{
  "arch": "resnet",
  "dataset": "histories of elementary cellular automata, time running down",
  "translate": 0.06,
  "hidden_act": "relu",
  "stem": "deep",
  "avg_pool_shortcut": true,
  "residual_init": "zero_last",
  "learning_rate": 0.0013,
  "shampoo_beta": 0.999,
  "adamw_lr_other_params": 0.0024,
  "batch_size": 384,
  "final_lr_fraction": 0.1,
  "warmup_steps": 310,
  "adamw_weight_decay_other_params": 0.01
}
Rows from block 11, named by matrix and row number. Rows with one number belong to one channel. Each number is 50 + 10 x the weight over its row's rms, rounded and kept within 0 to 99. All counts start at 0. After the name is the row's rms in percent of the matrix's.
# convs0: first 3x3 conv (model.blocks.11.convs.0.weight, 64x64x3x3), inputs 18-23, a 3x3 kernel for each
# convs1: second 3x3 conv (model.blocks.11.convs.1.weight, 64x64x3x3, transposed), outputs 18-23, a 3x3 kernel for each
convs0.1 107:65 59 51 61 53 38 38 41 48 51 46 39 51 51 56 53 64 62 47 48 38 38 65 49 56 47 41 37 57 48 44 46 57 45 43 38 45 37 47 46 51 44 48 53 35 43 62 37 31 39 48 37 54 48
convs1.1 101:50 54 56 61 57 57 43 64 40 44 54 28 46 34 45 43 48 39 49 35 33 55 37 76 50 63 59 45 51 44 59 61 52 55 54 49 46 59 56 38 60 44 61 51 58 50 47 41 52 66 40 51 36 61
convs0.2 095:58 54 51 54 46 43 54 70 50 54 42 48 41 48 62 43 46 59 53 49 35 46 45 43 46 45 63 43 55 33 38 26 55 35 55 66 61 43 58 48 43 73 52 52 36 46 66 52 59 62 48 47 49 42
convs1.2 095:62 30 51 42 43 61 57 63 57 55 61 53 58 46 49 46 43 36 57 60 53 36 67 34 40 51 26 54 52 45 58 35 57 45 46 63 51 29 57 56 42 54 65 56 55 60 62 65 64 41 50 42 58 52
convs0.3 110:60 62 61 63 50 61 31 50 41 46 42 35 63 41 55 53 45 69 53 48 57 38 45 51 42 55 65 48 45 43 47 53 64 55 60 47 56 62 44 50 49 43 42 64 54 43 79 75 40 48 40 50 50 39
convs1.3 114:54 61 55 42 65 66 51 36 44 47 39 56 45 48 53 53 58 42 45 55 57 43 59 73 45 35 42 46 62 55 42 54 44 54 43 62 63 79 48 46 51 38 38 41 41 53 48 43 49 53 70 59 29 71
convs0.4 102:35 48 61 36 46 56 49 59 33 55 65 51 58 61 47 58 61 43 40 34 53 49 42 45 52 45 43 54 43 43 50 41 40 57 57 48 66 42 70 47 63 54 43 45 46 48 63 62 36 57 57 50 42 41
convs1.4 100:60 54 43 38 45 41 23 51 64 40 57 36 53 48 48 42 57 38 53 55 56 57 58 51 46 47 46 51 62 56 56 53 49 43 37 60 37 52 58 43 51 54 58 51 61 55 54 61 48 50 53 39 34 41
convs0.5 091:60 49 32 45 55 49 49 42 56 52 45 64 53 56 39 39 66 55 58 48 32 43 58 54 60 50 40 37 49 53 36 52 49 44 53 62 41 50 50 54 40 23 37 47 23 52 61 50 48 38 50 47 52 45
convs1.5 095:44 60 53 49 50 57 33 43 44 58 50 54 36 45 52 46 47 46 49 36 49 54 62 41 59 48 36 42 30 47 57 29 32 33 33 41 53 57 54 63 52 39 45 50 51 52 47 46 45 64 45 45 53 51
convs0.6 084:67 59 48 50 67 53 32 53 50 36 42 46 58 49 42 57 53 56 45 34 39 34 44 45 47 59 47 57 54 54 44 44 39 50 30 42 39 54 28 55 51 53 44 51 45 48 62 58 28 57 45 48 39 56
convs1.6 090:39 55 52 50 56 30 39 57 38 49 48 59 42 43 45 46 30 53 65 48 49 48 34 53 41 47 50 56 43 36 56 39 38 57 48 52 53 60 63 44 44 54 57 40 35 44 66 43 40 50 67 56 54 47
convs0.7 094:44 35 54 62 59 61 33 50 61 30 39 42 54 49 37 48 64 50 34 37 42 43 36 41 43 53 55 60 50 36 37 37 52 46 47 53 34 46 53 37 46 49 29 34 47 47 48 51 50 47 44 63 53 54
convs1.7 097:49 39 55 58 71 67 45 40 33 43 56 59 25 56 47 52 65 50 43 45 39 50 53 56 52 43 57 40 49 55 60 38 44 42 50 49 58 51 63 50 65 65 45 51 58 66 63 44 66 62 46 33 41 52
convs0.8 084:49 43 47 49 56 56 41 64 54 36 52 46 41 62 38 49 40 50 56 57 29 63 57 57 53 39 49 35 36 40 68 48 63 48 41 47 36 51 49 51 42 48 50 38 43 38 23 54 45 60 59 49 56 56
convs1.8 091:45 31 51 44 58 40 40 39 58 67 74 47 59 68 60 45 54 44 57 51 52 57 57 36 59 47 55 48 47 44 62 47 47 38 41 55 50 64 43 57 50 60 53 60 59 58 59 50 45 41 59 48 64 60
convs0.9 131:58 45 40 48 50 47 51 55 68 65 36 53 44 25 58 46 62 53 49 57 59 72 40 44 46 55 53 39 46 67 47 64 53 49 49 23 81 36 55 39 51 57 50 36 40 52 66 59 63 42 45 38 41 35
convs1.9 111:48 34 41 55 42 43 46 56 35 63 51 45 60 34 52 60 39 57 54 41 65 62 46 30 40 51 66 52 52 56 58 60 50 48 45 54 42 40 55 59 54 43 55 36 36 61 55 48 51 55 53 64 45 51
convs0.10 111:52 39 51 40 52 71 43 41 67 47 54 37 44 49 48 55 61 38 59 40 55 60 60 37 50 42 59 37 51 56 46 44 59 58 54 53 57 62 46 44 61 63 44 36 58 54 37 34 58 38 44 63 44 39
convs1.10 103:47 65 47 54 61 55 36 77 53 46 56 63 46 59 42 38 52 49 31 65 53 59 38 57 56 50 51 54 52 48 47 48 59 46 58 32 56 29 40 61 58 40 52 69 46 42 40 34 35 43 59 41 65 55
convs0.11 098:65 54 48 48 43 47 43 64 55 44 42 44 48 50 37 48 31 34 48 48 39 56 64 43 37 38 47 38 42 65 31 44 60 53 42 48 51 65 43 51 47 51 60 39 55 65 53 53 42 42 38 51 37 66
convs1.11 100:58 51 42 54 62 47 56 40 33 35 55 49 46 42 58 48 40 46 40 51 66 48 46 49 46 50 50 39 34 48 49 57 42 53 58 57 43 38 59 58 48 45 60 58 56 50 63 59 52 44 44 57 57 55
convs0.12 091:55 36 41 45 61 52 40 49 45 50 58 51 38 77 52 53 55 75 48 61 46 75 40 50 62 43 53 56 61 60 55 47 58 47 36 43 51 39 46 29 35 38 46 38 62 36 57 50 55 64 58 35 64 50
convs1.12 098:56 56 59 38 26 58 54 46 76 48 56 28 50 54 38 49 63 54 58 44 48 47 34 42 58 32 53 48 45 35 49 45 52 55 37 46 45 49 37 59 50 51 67 61 64 57 49 58 48 49 46 43 37 52
convs0.13 095:62 62 67 49 47 38 28 46 52 47 59 48 33 57 51 25 57 49 42 51 49 37 38 39 54 63 60 49 43 51 49 28 56 41 41 61 57 39 46 50 54 50 54 37 39 50 55 46 52 51 45 45 51 53
convs1.13 100:43 67 59 47 35 31 46 48 45 61 66 43 60 45 56 51 59 58 45 36 50 54 47 47 43 29 40 46 41 44 55 46 54 61 51 49 53 53 52 63 54 44 53 48 45 31 50 49 57 68 58 46 41 55
convs0.14 090:31 28 34 57 47 46 46 44 57 58 62 51 54 66 44 38 55 57 54 35 39 72 67 67 45 52 42 44 38 35 53 57 41 45 41 50 43 37 49 59 48 44 45 45 49 69 48 59 53 57 61 35 47 42
convs1.14 093:57 57 57 66 47 49 32 42 47 58 57 48 54 71 52 48 50 45 55 48 79 42 37 43 64 65 51 50 65 46 63 56 58 48 57 55 55 55 54 57 59 48 58 46 33 53 35 40 49 50 31 41 58 47
convs0.15 096:45 50 45 29 36 53 43 64 41 39 52 64 49 57 64 42 42 64 37 35 54 39 39 46 60 55 52 56 56 44 34 57 39 41 50 67 57 53 41 51 54 58 52 59 57 44 73 45 55 61 46 48 55 34
convs1.15 093:37 24 65 33 51 53 41 41 53 56 45 45 51 50 46 49 47 44 45 55 50 48 51 64 44 48 61 53 52 44 47 70 52 46 66 58 46 59 55 58 52 51 48 60 44 55 52 67 44 44 53 56 30 81
convs0.16 097:57 67 57 67 33 56 51 46 43 42 46 41 48 38 41 50 70 55 57 34 46 49 48 37 43 50 46 42 39 48 38 58 51 57 59 52 49 64 62 57 44 49 51 49 39 86 58 44 68 29 53 43 26 35
convs1.16 102:69 58 46 57 60 47 46 58 56 41 54 47 56 51 39 51 57 63 57 56 45 50 64 60 50 70 51 49 44 59 31 55 45 62 54 59 74 49 43 65 40 47 54 42 41 44 53 79 61 46 42 58 48 47
convs0.17 106:64 50 62 59 57 42 48 46 50 50 62 69 64 58 57 37 37 31 34 50 38 70 57 46 58 41 59 53 45 51 45 44 51 47 53 54 39 62 42 50 60 50 56 45 62 60 45 60 53 47 37 44 48 40
convs1.17 106:54 50 40 60 54 50 63 59 54 41 30 34 39 46 61 39 41 33 43 34 35 52 40 41 45 55 56 48 50 46 47 45 55 48 48 50 60 44 43 55 52 44 56 52 45 55 60 49 52 51 49 61 45 40
convs0.18 094:59 64 54 49 42 47 39 24 54 56 47 57 47 49 60 46 61 46 39 62 60 57 53 61 62 44 37 44 64 45 51 49 46 64 58 66 58 59 33 58 42 40 47 51 63 36 49 55 54 43 58 61 40 44
convs1.18 096:51 54 45 49 43 46 69 40 50 28 51 49 68 49 49 37 41 50 49 52 33 58 42 58 46 40 71 55 33 50 38 46 66 39 43 50 49 38 52 42 46 58 41 60 40 57 43 33 46 45 44 33 51 40
convs0.19 085:65 56 43 42 53 54 36 39 59 58 35 47 46 52 55 62 52 46 59 64 52 56 45 50 59 46 55 62 55 48 57 52 52 54 50 43 51 45 33 53 38 56 47 42 44 52 57 46 51 66 33 35 44 53
convs1.19 094:43 40 59 59 63 63 65 42 34 50 48 54 59 56 62 50 48 51 63 60 57 45 55 44 56 67 60 60 47 59 45 52 43 35 58 60 59 41 43 61 35 52 46 59 51 45 39 48 53 30 47 37 50 44
convs0.20 087:46 48 48 41 42 33 55 40 62 38 43 54 60 50 51 57 45 52 45 33 58 52 70 63 76 55 37 55 51 56 65 61 57 41 33 44 54 59 57 39 46 48 33 40 44 53 50 58 48 60 52 60 55 76
convs1.20 092:37 41 51 61 45 62 41 54 57 32 46 56 45 50 67 53 43 59 73 61 41 47 55 62 43 48 58 74 49 50 48 49 45 44 47 51 56 52 62 42 42 54 65 30 46 40 47 54 39 41 51 16 48 52
convs0.21 093:43 56 63 34 41 67 47 18 55 42 55 56 39 53 47 61 53 48 51 67 53 55 67 36 57 48 38 56 67 54 47 51 48 40 42 44 53 61 56 48 40 52 51 67 43 38 29 30 35 45 34 58 46 49
convs1.21 091:63 83 52 44 51 65 35 48 82 47 37 52 51 67 40 60 62 42 65 49 48 56 55 41 52 50 52 49 44 28 61 47 41 52 64 46 56 46 39 70 33 27 39 54 50 55 45 50 48 41 56 36 52 51
convs0.22 124:28 33 77 18 53 51 51 71 63 54 54 46 65 51 43 51 45 47 46 62 53 55 56 49 51 36 35 52 30 54 49 59 42 52 54 44 65 45 51 47 35 41 46 37 54 59 43 57 60 65 43 47 52 52
convs1.22 113:52 42 50 65 62 66 50 56 71 38 49 55 46 51 47 63 63 69 59 46 39 64 58 50 49 43 50 59 49 36 63 34 54 60 49 57 49 46 44 53 49 73 39 58 45 57 62 62 53 27 49 57 54 65
convs0.23 086:53 45 29 41 50 47 37 49 38 51 67 60 61 57 53 55 37 63 56 45 49 41 40 40 39 58 44 49 61 62 59 65 46 56 44 39 53 46 42 56 58 62 53 53 36 52 60 65 46 54 70 57 51 38
convs1.23 092:47 55 51 48 34 45 56 59 34 54 54 53 52 47 49 39 65 61 46 48 36 53 60 42 46 50 36 27 43 41 49 57 55 44 41 30 31 56 53 51 50 52 44 43 64 54 43 48 42 42 64 44 49 49
convs0.24 101:45 44 49 46 63 59 41 50 44 37 61 36 59 64 46 44 47 34 41 27 67 50 61 65 40 53 35 61 71 56 36 56 55 59 48 56 70 55 59 58 42 59 48 39 51 56 49 49 54 43 29 28 53 50
convs1.24 104:52 43 51 54 43 48 40 53 35 48 43 43 50 56 61 47 58 41 51 54 38 44 53 32 48 58 65 57 49 43 32 49 36 53 39 55 47 46 53 60 52 67 47 48 68 47 46 62 61 48 46 57 39 57
convs0.25 117:34 47 45 30 70 54 82 46 53 46 41 62 68 55 39 53 62 50 64 52 53 46 38 52 49 42 58 42 52 49 40 57 55 48 57 54 44 50 47 62 56 39 51 51 45 55 52 50 34 72 44 63 49 59
convs1.25 107:54 51 43 52 41 72 54 66 61 51 42 46 37 56 58 55 49 48 43 53 52 46 49 48 46 48 52 43 57 46 53 55 62 37 39 44 58 43 49 40 45 51 61 48 41 42 49 45 50 42 52 46 62 56
convs0.26 110:61 59 47 65 58 61 35 45 58 53 50 59 47 43 68 61 54 51 77 49 33 54 41 50 46 53 54 63 56 46 45 51 71 31 35 43 58 55 41 64 47 49 58 42 46 57 59 33 66 39 56 56 40 51
convs1.26 107:41 71 67 50 38 29 56 57 35 36 48 68 57 47 57 46 52 70 56 57 62 55 48 47 52 48 48 45 51 35 41 55 43 44 52 60 48 45 59 55 55 63 29 57 58 47 54 52 57 61 40 50 40 64
convs0.27 101:58 56 43 76 50 49 55 35 34 57 50 43 44 57 47 41 46 53 35 49 51 70 49 50 52 34 46 48 42 53 53 46 50 61 52 43 53 47 52 37 61 40 51 62 45 41 50 44 61 40 37 46 57 40
convs1.27 103:63 71 59 55 50 52 31 37 47 56 52 49 51 59 45 36 41 55 67 60 43 48 51 31 52 41 41 38 48 49 48 59 47 38 42 58 60 71 53 43 66 52 37 35 54 47 33 42 46 62 45 46 55 56
convs0.28 105:57 37 62 38 59 59 52 59 45 40 57 50 45 47 60 59 51 40 46 53 58 42 45 39 40 46 66 52 52 60 40 50 62 54 45 35 46 47 39 40 45 47 41 47 64 42 48 50 55 60 36 53 48 63
convs1.28 111:59 46 56 52 44 55 54 56 58 49 46 52 55 59 54 54 52 51 47 77 61 43 50 41 55 45 60 36 43 44 51 55 38 43 41 45 53 52 51 48 55 40 49 45 53 37 46 28 45 40 62 49 38 58
convs0.29 116:58 44 52 37 56 71 52 63 55 46 52 52 56 35 42 50 55 52 54 67 62 63 52 43 45 22 41 42 50 48 45 54 43 52 44 55 56 67 47 43 64 67 50 52 27 43 60 56 49 63 56 41 29 45
convs1.29 104:61 53 33 45 43 56 59 54 48 46 62 50 60 41 51 59 45 52 48 61 47 55 54 38 54 45 55 49 66 51 47 43 57 69 44 62 31 34 32 54 57 49 40 55 43 51 60 42 55 53 53 48 49 58
convs0.30 083:40 50 40 32 52 40 35 50 36 43 45 47 46 55 65 48 62 46 57 42 59 46 41 43 33 59 46 57 40 63 59 60 48 48 46 37 59 64 58 59 63 56 62 51 26 50 55 48 49 44 58 42 55 71
convs1.30 087:65 61 52 55 40 64 65 47 45 52 57 57 46 62 61 40 57 37 39 46 51 39 63 53 47 57 37 24 50 22 55 62 35 62 55 41 27 52 58 49 71 60 49 55 51 60 55 53 55 65 65 41 44 40
convs0.31 084:48 47 60 51 54 34 40 47 52 35 43 63 46 45 59 66 51 58 63 58 75 44 42 57 42 38 41 37 36 50 47 49 56 38 46 63 57 45 59 62 51 69 45 50 40 46 62 49 51 61 54 49 55 35
convs1.31 095:53 54 47 54 47 35 40 51 44 43 55 48 48 45 44 65 56 45 47 63 51 51 66 65 50 65 75 51 47 44 42 37 43 56 48 29 49 40 47 62 61 52 43 32 37 65 43 30 53 58 40 55 47 42
convs0.32 100:74 58 31 71 44 38 75 41 56 48 40 57 31 62 62 45 48 66 54 43 41 58 49 62 34 44 55 53 55 46 71 40 44 38 47 46 51 46 39 45 49 51 33 59 51 69 51 57 67 50 44 47 49 34
convs1.32 102:41 47 39 78 78 54 56 46 46 52 54 48 41 58 43 73 51 56 46 46 35 35 48 51 55 75 64 41 51 49 39 63 51 41 58 49 45 44 47 55 46 38 44 45 49 63 49 54 46 50 44 62 54 48
convs0.33 108:48 38 70 58 45 18 54 49 57 44 53 50 45 33 53 49 50 35 40 35 60 26 50 51 59 55 49 44 45 46 41 65 40 49 40 53 27 47 55 68 52 52 60 42 45 46 56 36 43 37 78 37 44 57
convs1.33 107:52 48 48 50 40 53 34 52 46 43 73 53 56 52 55 32 50 50 43 46 42 44 47 41 43 58 49 42 38 54 47 57 47 58 51 48 37 39 44 41 32 71 65 43 52 45 63 51 45 57 50 58 62 60
convs0.34 091:33 67 49 67 55 75 39 51 60 45 37 25 70 60 49 34 43 50 59 57 33 49 49 55 53 46 54 39 46 37 35 42 53 54 64 54 44 38 52 44 33 51 32 39 35 44 45 67 61 49 61 47 32 50
convs1.34 101:42 66 63 37 34 47 50 62 48 51 56 43 40 49 45 53 49 45 41 52 42 47 55 59 44 45 35 54 52 40 59 47 41 71 79 69 55 63 67 64 50 48 50 55 53 60 61 58 28 43 31 36 52 41
convs0.35 099:56 42 66 61 48 49 44 46 58 53 49 61 44 58 60 32 55 74 54 31 61 51 41 49 42 52 59 51 44 60 41 58 59 62 54 51 55 57 58 58 53 43 51 43 54 39 32 75 43 57 46 50 45 63
convs1.35 106:42 28 68 51 57 29 49 58 52 57 50 54 66 54 47 54 56 41 44 38 52 44 54 59 39 45 41 40 27 44 67 59 47 60 58 50 52 53 67 31 43 65 42 42 52 49 44 52 61 43 61 41 43 47
convs0.36 080:50 51 53 79 58 57 38 47 34 59 52 58 55 57 53 54 45 47 51 39 55 33 64 57 59 24 38 55 52 54 57 54 53 45 40 31 67 43 78 63 55 45 49 46 50 36 45 54 50 37 39 53 49 46
convs1.36 093:49 52 75 46 37 21 45 51 51 42 47 53 51 45 53 53 55 54 65 74 58 49 44 48 52 66 47 47 36 45 62 55 46 46 48 39 46 51 43 27 44 65 50 42 66 57 47 41 48 64 53 53 56 71
convs0.37 108:41 66 51 67 60 49 29 49 51 55 49 48 68 56 53 34 48 68 38 45 52 28 58 60 58 72 58 36 57 58 33 57 60 47 51 65 49 48 50 49 67 45 53 56 37 60 62 33 63 54 42 41 52 47
convs1.37 106:58 58 74 65 56 45 63 34 56 61 42 27 46 43 61 49 44 42 29 40 48 32 50 56 39 47 59 48 48 48 49 57 50 60 38 39 37 63 43 56 70 46 55 35 39 38 40 55 48 45 38 48 41 45
convs0.38 094:41 34 50 59 49 66 58 55 40 64 52 49 71 63 54 59 68 56 37 43 39 55 43 40 34 36 50 74 56 26 61 55 41 46 54 37 48 53 60 46 54 57 45 45 53 64 62 48 40 47 52 50 38 56
convs1.38 098:38 38 31 56 26 43 67 63 59 47 61 62 61 54 67 52 64 68 56 62 61 61 46 44 52 57 49 45 60 52 49 59 67 59 44 55 54 48 44 53 56 33 53 37 47 39 44 47 53 50 43 56 48 57
convs0.39 092:47 39 57 51 61 27 67 58 46 48 58 45 39 45 52 53 47 55 56 69 52 67 55 64 40 56 69 55 43 40 27 43 60 49 70 57 46 66 44 43 49 57 41 55 63 66 45 53 59 50 42 45 42 42
convs1.39 095:45 38 41 71 39 69 55 55 45 60 41 48 42 61 36 61 49 45 43 50 65 51 48 50 51 30 56 47 50 56 53 48 48 55 46 35 54 46 42 60 67 59 31 53 47 45 65 53 47 42 40 54 60 64
convs0.40 091:35 46 54 45 36 61 46 57 48 59 56 65 61 64 59 51 46 68 53 55 51 45 65 51 65 38 65 49 43 40 32 61 50 48 45 70 51 63 65 55 46 61 49 47 40 51 50 52 45 51 60 47 42 50
convs1.40 096:44 37 64 62 42 52 56 58 78 55 36 67 65 39 45 50 35 46 55 62 37 64 41 56 66 42 35 58 41 51 36 58 43 36 57 54 46 44 56 55 57 38 48 60 33 40 64 55 18 44 47 52 60 61
convs0.41 095:49 65 64 42 51 57 53 50 39 51 52 44 45 39 54 64 53 47 58 58 63 55 68 64 51 51 66 58 51 59 58 44 55 43 41 51 48 61 42 40 56 45 47 59 48 53 44 42 57 54 50 58 31 39
convs1.41 097:42 50 39 43 38 51 41 24 49 61 61 62 57 41 52 52 42 44 47 44 58 52 39 45 50 37 47 66 60 57 50 48 52 50 29 79 54 61 57 55 53 51 45 48 59 44 65 46 43 48 44 47 45 53
convs0.42 094:55 77 65 35 42 44 44 37 34 70 46 68 33 36 46 56 52 67 66 71 49 53 34 40 70 42 32 47 59 63 53 48 58 64 36 53 52 47 32 42 49 40 31 45 36 63 53 52 53 55 41 58 53 48
convs1.42 097:67 57 37 59 67 79 46 34 41 52 53 52 46 60 32 32 39 52 55 64 66 50 58 53 36 46 37 46 47 50 48 51 29 50 69 43 62 52 31 52 53 26 52 54 36 39 40 50 56 42 36 48 54 47
convs0.43 099:57 49 55 24 28 44 58 52 29 45 41 39 37 46 39 42 39 61 39 45 44 60 53 42 40 49 45 49 52 49 51 55 37 59 54 51 46 44 46 44 25 51 41 39 50 65 44 42 48 56 51 53 58 55
convs1.43 103:57 43 41 53 70 62 57 40 50 65 68 50 52 39 43 69 53 47 49 46 42 61 48 42 56 62 51 42 34 45 62 41 60 49 48 45 54 40 65 53 52 52 57 43 60 49 61 46 45 44 49 54 54 42
convs0.44 102:56 59 56 41 44 48 49 52 48 45 52 50 34 54 49 48 58 38 52 41 44 50 41 43 65 66 49 39 45 45 45 49 45 42 32 47 65 43 73 51 55 57 47 32 43 41 59 44 61 41 42 45 46 56
convs1.44 101:36 58 56 36 48 38 44 43 62 46 53 41 57 52 48 46 53 65 34 45 42 45 49 56 35 57 37 32 51 52 32 53 38 59 58 53 50 47 56 44 66 32 76 50 53 47 47 58 47 49 46 45 47 58
convs0.45 100:52 60 51 64 55 30 54 62 55 62 43 60 45 52 48 46 43 55 55 42 49 60 49 58 40 44 50 58 54 42 51 43 62 36 54 40 47 41 46 54 63 26 58 53 38 46 41 61 55 49 62 49 43 33
convs1.45 103:64 56 39 53 49 45 44 39 45 58 40 51 48 50 46 65 39 60 37 53 53 59 53 63 61 58 47 57 44 48 66 52 48 47 44 66 47 57 69 44 45 59 46 49 53 60 36 30 62 48 49 53 42 41
convs0.46 109:43 64 36 46 40 32 62 44 40 38 50 52 48 51 49 38 42 54 43 55 53 55 73 58 70 62 49 51 52 58 57 40 45 47 46 54 46 49 63 54 69 63 58 56 52 56 53 29 45 37 48 56 71 41
convs1.46 103:45 57 38 60 54 33 63 40 47 60 51 35 51 75 60 63 68 37 55 44 33 60 48 60 63 55 57 50 49 37 38 43 63 54 49 38 44 67 72 56 51 44 57 42 38 43 43 60 43 52 41 73 43 55
convs0.47 118:54 40 54 37 58 53 51 56 50 44 49 61 53 52 46 55 30 51 41 57 67 38 64 48 64 46 42 45 43 54 57 55 48 57 36 43 34 50 52 43 54 49 48 58 50 47 55 56 57 40 48 36 57 58
convs1.47 109:60 52 57 55 47 57 48 76 54 45 34 35 42 32 60 48 50 73 66 54 58 57 52 61 43 47 50 56 50 56 37 72 64 42 48 34 38 37 59 60 63 61 53 58 36 66 31 48 53 51 46 55 48 50
convs0.48 104:34 52 45 58 59 40 61 85 43 44 38 43 46 35 71 48 42 58 63 58 44 71 61 38 50 49 70 60 35 53 51 32 43 54 26 40 48 41 56 38 38 41 53 49 63 55 58 64 43 61 47 33 39 54
convs1.48 100:47 42 62 62 42 42 44 61 55 54 41 48 48 40 38 40 60 40 43 60 43 57 51 49 53 43 48 33 41 39 57 47 66 27 20 63 55 45 35 58 45 36 61 57 57 36 49 45 50 51 62 52 42 57
convs0.49 102:46 49 68 33 38 45 57 44 34 77 49 61 51 54 53 53 50 45 53 34 60 49 57 47 42 74 50 62 58 46 47 43 40 50 34 55 48 58 47 40 51 52 63 47 45 34 50 59 64 50 56 63 58 68
convs1.49 105:52 59 57 56 69 50 55 54 60 68 51 65 50 56 58 56 41 64 51 30 45 70 51 49 39 52 64 44 40 56 32 49 53 48 55 69 39 31 39 49 51 60 58 71 55 38 41 37 45 45 52 49 40 53
convs0.50 105:63 54 36 33 65 57 44 38 42 60 59 35 51 54 27 38 34 61 48 44 63 33 49 54 50 53 39 33 58 44 38 46 41 60 38 57 35 61 37 49 65 43 67 58 42 35 59 48 71 49 54 36 69 68
convs1.50 092:72 59 32 56 47 57 52 53 55 60 46 43 57 43 58 53 49 64 54 52 50 42 53 56 45 57 47 57 54 70 55 55 39 47 51 54 55 27 48 33 50 44 42 52 60 40 33 42 55 57 55 58 35 55
convs0.51 095:46 68 37 48 51 48 51 60 61 69 48 53 68 42 40 50 50 39 62 59 42 51 52 50 41 52 48 65 58 41 56 50 37 64 60 45 40 47 23 27 59 47 50 45 62 46 43 51 42 35 66 44 47 51
convs1.51 102:34 43 48 52 34 53 63 40 65 53 58 39 59 56 57 48 56 54 49 52 55 49 48 40 59 29 31 40 50 35 42 40 45 49 50 65 56 58 41 66 55 49 36 48 63 49 41 66 55 49 51 46 48 43
convs0.52 100:33 47 60 37 29 55 45 48 32 54 62 44 45 51 59 71 45 49 59 47 53 54 48 49 59 54 53 18 60 55 40 52 47 40 54 61 43 47 41 62 59 39 49 41 33 57 54 51 44 51 47 47 54 47
convs1.52 093:54 51 63 30 48 37 48 52 36 52 54 53 45 44 36 51 53 57 40 44 47 44 36 37 44 55 33 40 55 62 51 57 52 39 51 40 46 53 51 43 48 46 42 55 38 40 51 77 55 58 60 60 46 66
convs0.53 098:51 46 58 45 56 54 52 35 72 57 65 67 76 43 49 59 49 49 55 52 43 56 47 29 70 52 42 57 31 45 51 40 41 40 36 59 43 41 53 51 58 69 49 67 58 30 62 50 61 43 52 38 50 37
convs1.53 094:24 57 48 52 42 52 61 50 59 49 52 62 35 54 60 46 40 37 48 41 48 51 40 34 49 41 40 61 57 49 55 62 66 60 58 77 44 48 48 58 58 52 59 55 49 57 53 64 64 62 51 59 38 49
convs0.54 104:50 22 38 58 46 38 71 73 44 38 54 49 39 43 36 66 44 49 35 51 45 39 41 47 47 39 51 45 52 48 57 44 54 60 48 44 60 57 59 55 43 44 46 43 62 46 54 46 41 64 55 40 52 37
convs1.54 106:58 51 43 67 62 42 52 56 50 52 56 55 56 43 45 51 58 63 53 49 42 40 41 38 55 71 51 46 52 43 57 43 47 48 52 43 46 51 51 55 49 57 52 55 43 49 42 52 55 44 47 67 61 54
convs0.55 093:53 65 65 48 33 39 34 46 48 44 76 53 44 61 40 34 66 45 49 47 46 41 39 40 48 52 51 36 54 43 54 53 50 50 49 67 63 58 49 41 39 40 50 48 49 42 73 50 60 58 54 56 52 52
convs1.55 094:45 46 62 51 49 61 33 43 45 47 77 37 59 57 40 56 65 57 24 46 42 35 39 39 53 56 51 45 36 47 42 58 46 41 68 51 57 43 50 53 41 45 55 47 66 54 63 55 58 56 66 62 44 58
convs0.56 086:64 49 48 41 43 57 30 45 63 45 53 70 53 61 50 37 34 55 63 45 42 37 37 50 48 46 70 51 48 54 64 49 47 62 40 46 48 54 63 47 75 48 65 62 50 36 49 42 35 41 39 47 49 48
convs1.56 095:52 43 58 35 54 43 43 41 39 66 39 61 59 63 61 58 44 46 47 66 66 56 49 57 48 61 43 44 37 56 52 58 45 57 46 59 61 53 52 53 72 51 53 51 49 53 52 47 51 49 50 68 55 40
convs0.57 107:38 62 42 45 59 48 66 43 50 62 46 43 36 59 48 62 49 31 46 50 67 24 47 64 40 52 51 53 49 28 43 57 42 54 56 62 41 42 51 48 61 61 47 36 44 69 49 33 54 55 44 42 59 53
convs1.57 100:53 55 66 31 36 50 48 51 47 53 50 40 54 32 34 49 37 54 37 39 49 45 64 54 49 35 57 58 56 54 59 54 58 62 56 46 42 44 37 50 59 53 46 39 46 46 59 56 55 60 42 62 58 44
convs0.58 092:42 26 46 44 44 56 45 61 44 42 51 48 67 40 50 52 64 63 45 56 60 45 49 37 44 43 55 44 40 33 51 45 45 42 37 34 60 36 50 60 45 55 50 41 33 48 52 49 38 50 53 60 35 49
convs1.58 102:64 32 46 50 55 52 41 59 46 51 66 45 32 54 59 61 46 35 68 61 60 55 43 47 51 74 74 59 64 43 60 67 57 59 50 61 58 52 58 47 41 62 50 35 48 52 53 56 41 65 55 43 42 42
convs0.59 087:50 38 46 55 58 58 62 59 59 50 63 51 35 47 72 51 41 58 56 47 42 50 49 48 35 45 48 44 52 45 56 43 41 68 36 66 52 56 53 44 47 44 52 42 37 58 47 33 44 55 47 43 45 65
convs1.59 084:45 29 48 38 40 67 57 46 47 45 51 59 49 50 35 54 46 39 54 56 56 52 66 34 37 39 57 46 51 59 35 41 60 45 51 59 53 59 46 40 45 51 46 63 34 53 61 51 49 41 49 64 46 63
convs0.60 096:31 56 44 39 55 58 53 48 38 47 37 52 53 50 55 51 53 63 48 45 62 45 54 42 50 49 42 64 41 46 41 44 62 39 60 64 62 41 45 44 55 34 61 52 54 60 43 56 39 47 49 57 38 60
convs1.60 101:45 46 51 33 43 40 43 33 56 54 48 51 56 51 33 51 44 51 55 63 44 50 36 58 49 53 53 41 58 63 51 52 60 43 32 66 57 44 49 61 51 62 48 40 62 52 47 41 59 43 45 77 42 47
convs0.61 117:56 47 50 58 61 38 49 52 51 50 41 45 52 46 53 47 43 52 56 48 58 45 54 43 52 62 44 28 52 63 52 55 52 52 44 48 60 60 42 73 44 29 67 34 38 55 47 50 50 55 46 53 69 42
convs1.61 114:53 45 50 49 48 67 44 61 49 43 51 39 62 46 47 39 57 55 58 48 63 57 48 72 56 44 53 52 50 54 41 42 78 54 54 45 47 13 62 05 23 75 43 55 63 45 45 57 65 51 52 46 36 51